{
  "horizontal_flip": false,
  "norm": "groupnorm",
  "pixel_unshuffle": 2,
  "scale_shift_norm": false,
  "upsampling": "nearest_conv"
}
Rows from block 5 of a small image diffusion model, named by matrix and row number. Rows with one number belong to one channel. Each number is 128 + 24 x the weight over its row's rms, rounded and kept within 0 to 255. All counts start at 0.
After each channel's rows are labels from the 100 images, of 14976 (inputs lightly noised), where the channel reaches its highest value: "strongest on" is what is common among them. Only what is clearly more common there than usual is listed. The data: larger renderings of crowded toy scenes. In brackets: how many of the 100.
# convs0: first 3x3 conv (model.enc.2.1.convs.0.weight, 192x192x3x3, standardized in use, each kernel summed), inputs 96-143
# convs1: second 3x3 conv (model.enc.2.1.convs.1.weight, 192x192x3x3, standardized in use, transposed, each kernel summed), outputs 96-143

convs0.153 [117  52 136 107 110 128 118 132 124 138 130 127  86 129 105 159 105  12 185 126 121 132 147  96 145 128 113  97 129 116 134 101 121 141 148 123 110  76  94 131  82 138 101 106 114 127 116 114]
convs1.153 [137 174 104 162 125 140 128 104 122 112 145 138 109 165 120  89 126 129  91 100 122 107 157 157 115 160 158 114 103 140 145 140 140  90 124 114  95 180 157 111 160 115 143 137 106 161 116 139]
strongest on: count: six (45)

convs0.80 [112 102 108 133 150 132 108 105  82 105 118 126  72 125 130 114  91  94  89 101 118 147 173 114 108 156 110 104 133 118 160 131  74  79 125  95 140 108 166 160 162 108 117 114 123 104 121  92]
convs1.80 [165 148 124 174 129 152 103 144 149 144 158 150 130  94 137 179 176 113 133 146 107  97 114 141 120 104 157 119 150 120  93 129 153 139 129 149 123 138  95 104 119 109 124 126 119 123 161 159]
strongest on: light from behind the scene (61)

convs0.37 [145 131 150 165 139 123  74 147  81 130 126 118 124 123 123 166 140 126 156 130 157 139 113  83 155 104 145 137 128 160 114 142 122 140 129 190  91  91 150 128  85 137 136 148 129  95 129 152]
convs1.37 [169 131 148 124 144  84 105 135 156 145 138 151 163 142 167 116 159 180 107 110 103 128 137 163 103 173 123 111  66 119 151  84 146  76 142 137  95 113 116 105  92 120 124 104 125 130 111 106]
strongest on: count: six (46)

convs0.50 [128 122 105 118 158 135 104 115 145  98 130 106  91 145 121 122 100 122 117 127 141 146 126 114 143 108  81 124 121 102 139  80 123 136 131 123 158 107 123 132 147 148 172 144 141 133 142 159]
convs1.50 [165 121 135 142  75  97 171 138 111  64 134 212 131 103 165 101 136 133 133 166 132 121 151 164 152 137 110 148 132 126 108 137  94 129 138 155 136 136 108 134 159  93 103 123 110 137 139  97]
strongest on: count: six (42); house (31)

convs0.33 [140  44 117  88 122 157 108  95  87 132 112 112 136  69 102 137  81 107 123 134 138 103  90 109 127 123 147  96 146 155 120 138 143 141 153 143 153  89  94 155  81 163 122 125 148 122  97 117]
convs1.33 [126 153 105 124  94 105 150 145 109 105 133 118 132 131 165  95  95 108 136  74 128 114  98 145 115 154 123 161  71 103 129 128 120 107 108 110 105 148  96 142 146 145 102 116 132  81 109 117]
strongest on: count: six (40)

convs0.141 [107  97 106 134 134 144 124 126  99 122 165 157 120 117 154 103 110 126 107 149 167 118 148 127 135 154 148 136 141 197 107  99  97 129 132 158 146 149 141  82 129 119  84 140 118  90 133 130]
convs1.141 [119 134 129 153 130 143 113 104 115 134 120 150 171 138 102 137 136 135 144 132 127 109 162 115 120 113 158 116 159 119 153 154 185  92 138 155 149 132 133 137 114 157 157 123 150 129 142 145]
strongest on: light from the left (67)

convs0.130 [119 146 126 114 140 129 122 128 150  88 159 128 137  85 142 123 133 157 115 114 183 123 151 144 139 152 120 136 155 184 101 115  84 114 128 148 100 161 119  94 108 120 122 139 157  79 109  83]
convs1.130 [138  85 149 100 108 132 143 119  82 140  89 132 149 147 150 132 166 108 156 157 151 132 125 114 114 131 101 135 110 144 111 110 143  99 135 111 145 111 127 141 132 125 146 114 133 143 156 140]
strongest on: light from the left (77)

convs0.11 [110 152 129 130 135 122 167 111 120 144 132 132 137 140 132 117 142 177 161 142 125 146 153 123 128 129  75 110 132 109 139 124 135 125 100 115 122 144 162 113 134 173  98 130 117 133 118  94]
convs1.11 [147 160 114 131 137 129 144 171 116 117 137 156 151 106 114  91 143 109 112 112 109 114 115 130 123 147 129 143 124 143 121 115 110 149 144 127 129 172  99 110 139  96  98 141  97 145 102 142]
strongest on: light from behind the scene (72); umbrella (30)

convs0.31 [141 129 164 163  90 118  75 164  86 122 144 133 159 137 154 168 127 147 157 128 145 174 106 144 163 141 169 125  85 108  88 122 153 126 108 155  90  94 166 103  75 147 118 113 142 120 131 124]
convs1.31 [109 135 181 102 191 103 168 146 164 154 131 153 155  93 126 116 162 150  94 143 124 109 160 119 122 145 125 153 156 117 165  90 163 124  95 145 161 113 122 119 128 108 113 121  90 132 156 132]
strongest on: light from behind the scene (60)

convs0.179 [128 136 100  51 111 137 128 147 130 128 170 137  98 125 126  97 148 141 130 111 140 102 115 107 155 120 126 137  72 149 113 141 103 123 130 136 151 122 115 170 147 127  98 108 139 129 117  95]
convs1.179 [137  98 181 194 167 124 100 124 128 137 125 129 136  96 136 174 147  84 148 121 116 132 173 137 130 138 141 110 142 125 118 103 123 113 129 116 144 144 105 129 114 202 194 141 145  84 110 116]
strongest on: light from the left (62)

convs0.13 [143 125 116 152 110 122 122 118 126 100 150 115  76 127 102 106  94 162 143 136 130 146 111 126 130 138 101 146 167 116 150 141 115 123 124 130  83 143 151 179 163 112 118 141 132 136  85  95]
convs1.13 [128 122 103 127 140 146 106  94 161 169 142 137  87 108 125 149 135  83 122 158 107 113  78 124 111 104 151 134 143 138  99 128 130 127 106 114 157 126 111 121 118 107  95 116 117 141 153 141]
strongest on: house (30)

convs0.126 [139 117 143 146 140 134 127 155 114 105 125 112 174  81 137  98 108 139 115 132 116 127 144 115 107 148 123 120 145 134  95 116 120 124 119 141 129 143 144 130 121  97 117 109 133  89 139 129]
convs1.126 [ 72 178 139  79 130 107 121 110 133 151  88  96 158 125 152 142 128 123 134 154  95 117 101 142 147 115 105 113  89 111 116 109 139 123 170  94 132 149 141 115 124 162 103 119 145 126 134 151]
strongest on: light from behind the scene (73)

convs0.52 [126  94 161 126 119 152 135  96 145 159 126 138 177 183 183 154 170 143 136 156 129 169 115 113 117 124 149 135 125  96 127 103 151 143 144 118 127 121 118 131 105 149 135 127 112  75 143 116]
convs1.52 [116 175 118 115 135  96 141 150 101  99 102 100 149 121 102  49 132 135 122  63 115 154 143 126 135 156 150 108 128 104 107 113 115 129 117  96 102 136 158  94 122 116 134 119  90 178 131 129]
strongest on: light from behind the scene (68)

convs0.143 [132 134 119 133 140 135 134 124 162 107 145  93  73 107 112 148 105 148 106 130 147 119 126 146 102  99 108 133 122 166 112 150 113 153 147 143 118 128 125  95 117 142 103 117 124 111 114  71]
convs1.143 [110 121 135 116 145 101 169  81  95 114 156 154 143 107 130  77 118 123 138 134 137 122  95 116 146 130 136 129 145  88 156 132  76 139 111 119 115 164 122 151 129 156 104 151 114 129 130 126]
strongest on: light from the left (67)

convs0.51 [136 100 119 144 122 120  98 115 115 137  87 134 150 181 114 140 122  80 133 134  86 160 126 118 121 143 120 116 128  76 147 119 157 137 114 105 115 101 133 156 112 119 174 140 126 135 128 123]
convs1.51 [129 153 104 108  74 132 159 150 124 110 149 100 126 108 110 114  99 149 132 112 167 139 173 144 187 105 111 160 108 174 109 117 134  97 128 160 135 154 125 131 140 141 103 159 135 109 105 135]
strongest on: light from the right (67)

convs0.57 [101 114  85 156 106 115  93  97 100 138  71 111 150 152  92 136  97  61 158 117  96 153 124 121 118 169 141 112 114  97 159  96 181 110 123  93 144 109 131 160  99 108 159 122 100 158 100 140]
convs1.57 [146 156 152 125 154 130 182 165 161 126 171  85 128 149 155 132 128 166 129 104 158 138 156 130 171 111 130 164 155 153 119 157 100 147 151 183 131 138 147 116 115 171  82 127 135 112 131 136]
strongest on: light from the right (79)

convs0.5 [131 142 121 125  61 129 140 117 129 130 151 122 110 139 122 113 127 130 130 133 148 123 107 137 101 131 164 160  67 137  75 183 154  94 135 129 128 133 134 139  98  99 184 148 127 167 123 131]
convs1.5 [140 109  97 108 128 125 140 121 101 138 122 111 120 129 138 127 163 100 135 125  75 106 130 129 150 131  73 171 115 139 146  86 130 145 131 143 151 112 101 106 120 127 116 140 134 126 149  97]
strongest on: light from the right (59)

convs0.15 [160 106 142 150 169 157  85 109 175 155 122 106 110 140 109 146 153  99 106  97 111 113 121 120 146 125  94 155 147  96 135 163 104 112  85  83  92  83 108 133 116 136 105 150 117  97 130 117]
convs1.15 [174 158 129 128  75 135 163 138 123 130 164 148 115 134 154  90 146 120 125 152 140 137 135 168 135 151 131 180  69 124 129 150 139 100 151 161 130 134 151  97 122  77 169 133 126 156 144 129]
strongest on: count: six (47)

convs0.24 [124 132 161 131 120 125  90 155  91 149 113 124 153 134 167 154 124 119 124 136 148 160 119 121 158 109 152 160 100 134  89 126 161 115 118 163 108 116 163 127  57 160 113 108 125 113 129 134]
convs1.24 [125 121 135 112 171 139  93 140 136 131 108 120 145 122 119 122 125 142 112  92 121 123 144  91 105 151 131 106 124  98 178 118 118 164 123 106 105 110 130 126 130 139 138 102 102 134 127 123]
strongest on: light from behind the scene (52)

convs0.79 [138 102 143 138 121 141  94  87  98 107 130 169 171 124 117 121 151 176  87 150 129 146 121 116 115 163 170 103 135 139  95 112 122 138 159 127 100 157 123 112  94 141  97 102 134  73 148 125]
convs1.79 [130 168 113 118  96 135 127 158 113 135 122 106 130 104 155  93  84 124 144 125 111 108 127 149 161  86 152 142 128 115 133 133 130 114  59 103 153 141 146 154 162 114  83 145  86 139 134 156]
strongest on: light from behind the scene (83)

convs0.59 [130 110 134 142 121 113 112 124 110 161  86 138 146 151 127 151 144  99 132 159  68 161 127 119 108 155 145 133 111 113 144 100 152 141 144 116 131  92 119 196 133 114 142 134  89 145 115 135]
convs1.59 [120 131 135 104 173 163 189 136 170 122 161 102 119 138 162 116 110 114 127  88 171 163 172 155 174 107 147 131 158 152 167 148  92 127 128 160 109 155 161 104 127 174 130 147 144 125 123 148]
strongest on: light from the right (55)

convs0.58 [129 120 128 113 130 131 160 141 130 131 150 116  51 157 118 100 116 145 136 131 169 112 108  96 139 114 112 115 143 166 135 141 101 148 159 159 126 143 142  95 121 126  94 128 132 116 109  61]
convs1.58 [125 134 106 116 150 131 177 104 117 110 139 144  21 132 103 101 114 123 134 111 116 141 121 125 151 123 140 138 132 117 131 152  40 131 133 133 130 122 133  96 117 141  83 137  83 159 136  77]
strongest on: light from the left (96)

convs0.94 [138  94  79 116 148 140 122 111 102 130 148  78  67 100 124 144  97 117 106 125 170 121 128 118 145  99 100 142 107 149 153 135 113 145 114 151 155 103 128 113 100 101 179 170 139 134 161 136]
convs1.94 [156 160  76 127 121 116 153  79 122 111 132 181  82 115 125 115 106 154 131 133 105 128  90 148 145 101 110 129 131 125 120 130  95 158 156 186 110 133  91 182 165 153  96  98 167 130 114 120]
strongest on: light from the left (53)

convs0.128 [109 109 156  87 128 110 127 124 117 119 139 120  92 117 111  81 129 131 152 132 113 104 134  97 135 137 124 137 139 153 120 148 107 148 148 151 134 137 115 128 153 117 121  96 131 114  80 106]
convs1.128 [164 132 136 135 169 167 112 129 142 183 137 126 126 139 126 167 129 117 137 150  99 118 124 136 119 130 155 118 138 124 125 125 159 113 123 132 151 111 139 126 100 121 144 191 117 138 127 140]
strongest on: count: six (42)

convs0.45 [146 113 133 127  89 126 103 157 107 139 178 101 112 148 156 141 101 124 153 123 147 162  88 102 167 124 166 158 101 166 109 111 123 140 120 154 124 106 164  82  98 140 127 132 142 108 117 152]
convs1.45 [ 91 108 180 116 183  54 141  97 134 137 114 176 123 110 121 143 189 146 120 118 107 124 159 144 136 148 150  87 114  74 164 130 131  97 113 154 126 131 111 132 126 180 125 141 111 121 147  97]
strongest on: light from the left (52)

convs0.36 [125  98 133  98 138 123 115 103 102  97 124  93  82 106 112  96  88 141 118  91 121 106 177  93 140 115  88 121 129 118 159  90 126 132 130 117 172 104 101 158 162  90 135 110 132  76 123 121]
convs1.36 [151 129 156 156 160 149 114 138 117 110 155 172 134 142 135 144 153 141 152 171 131 139  93 134 139 136 156  90 114 124 118 124 134 140 158 130 106 149 157 107 135 125 103 123 160 146 101 156]
strongest on: light from behind the scene (58); count: six (51); umbrella (33)

convs0.184 [155 116 115 156 122 113 118 131 121  70 102 123 102 129 118 108 104 130 104 104 146 124 130 111 121 138 109 150 167 152 133  95  91 132 142 138 118 139 130 124 137 114 133 185 165 101 139 121]
convs1.184 [103 113 142 119 109 133 113 117 117  73 118 143 109 122 158 121 142 127 133 155 139 120 104 152 143 122 100 128 152 124 105 124 113 119 112 114 130 133 112 131 126 105 113  56 131 140 129 108]
strongest on: count: six (43); house (33)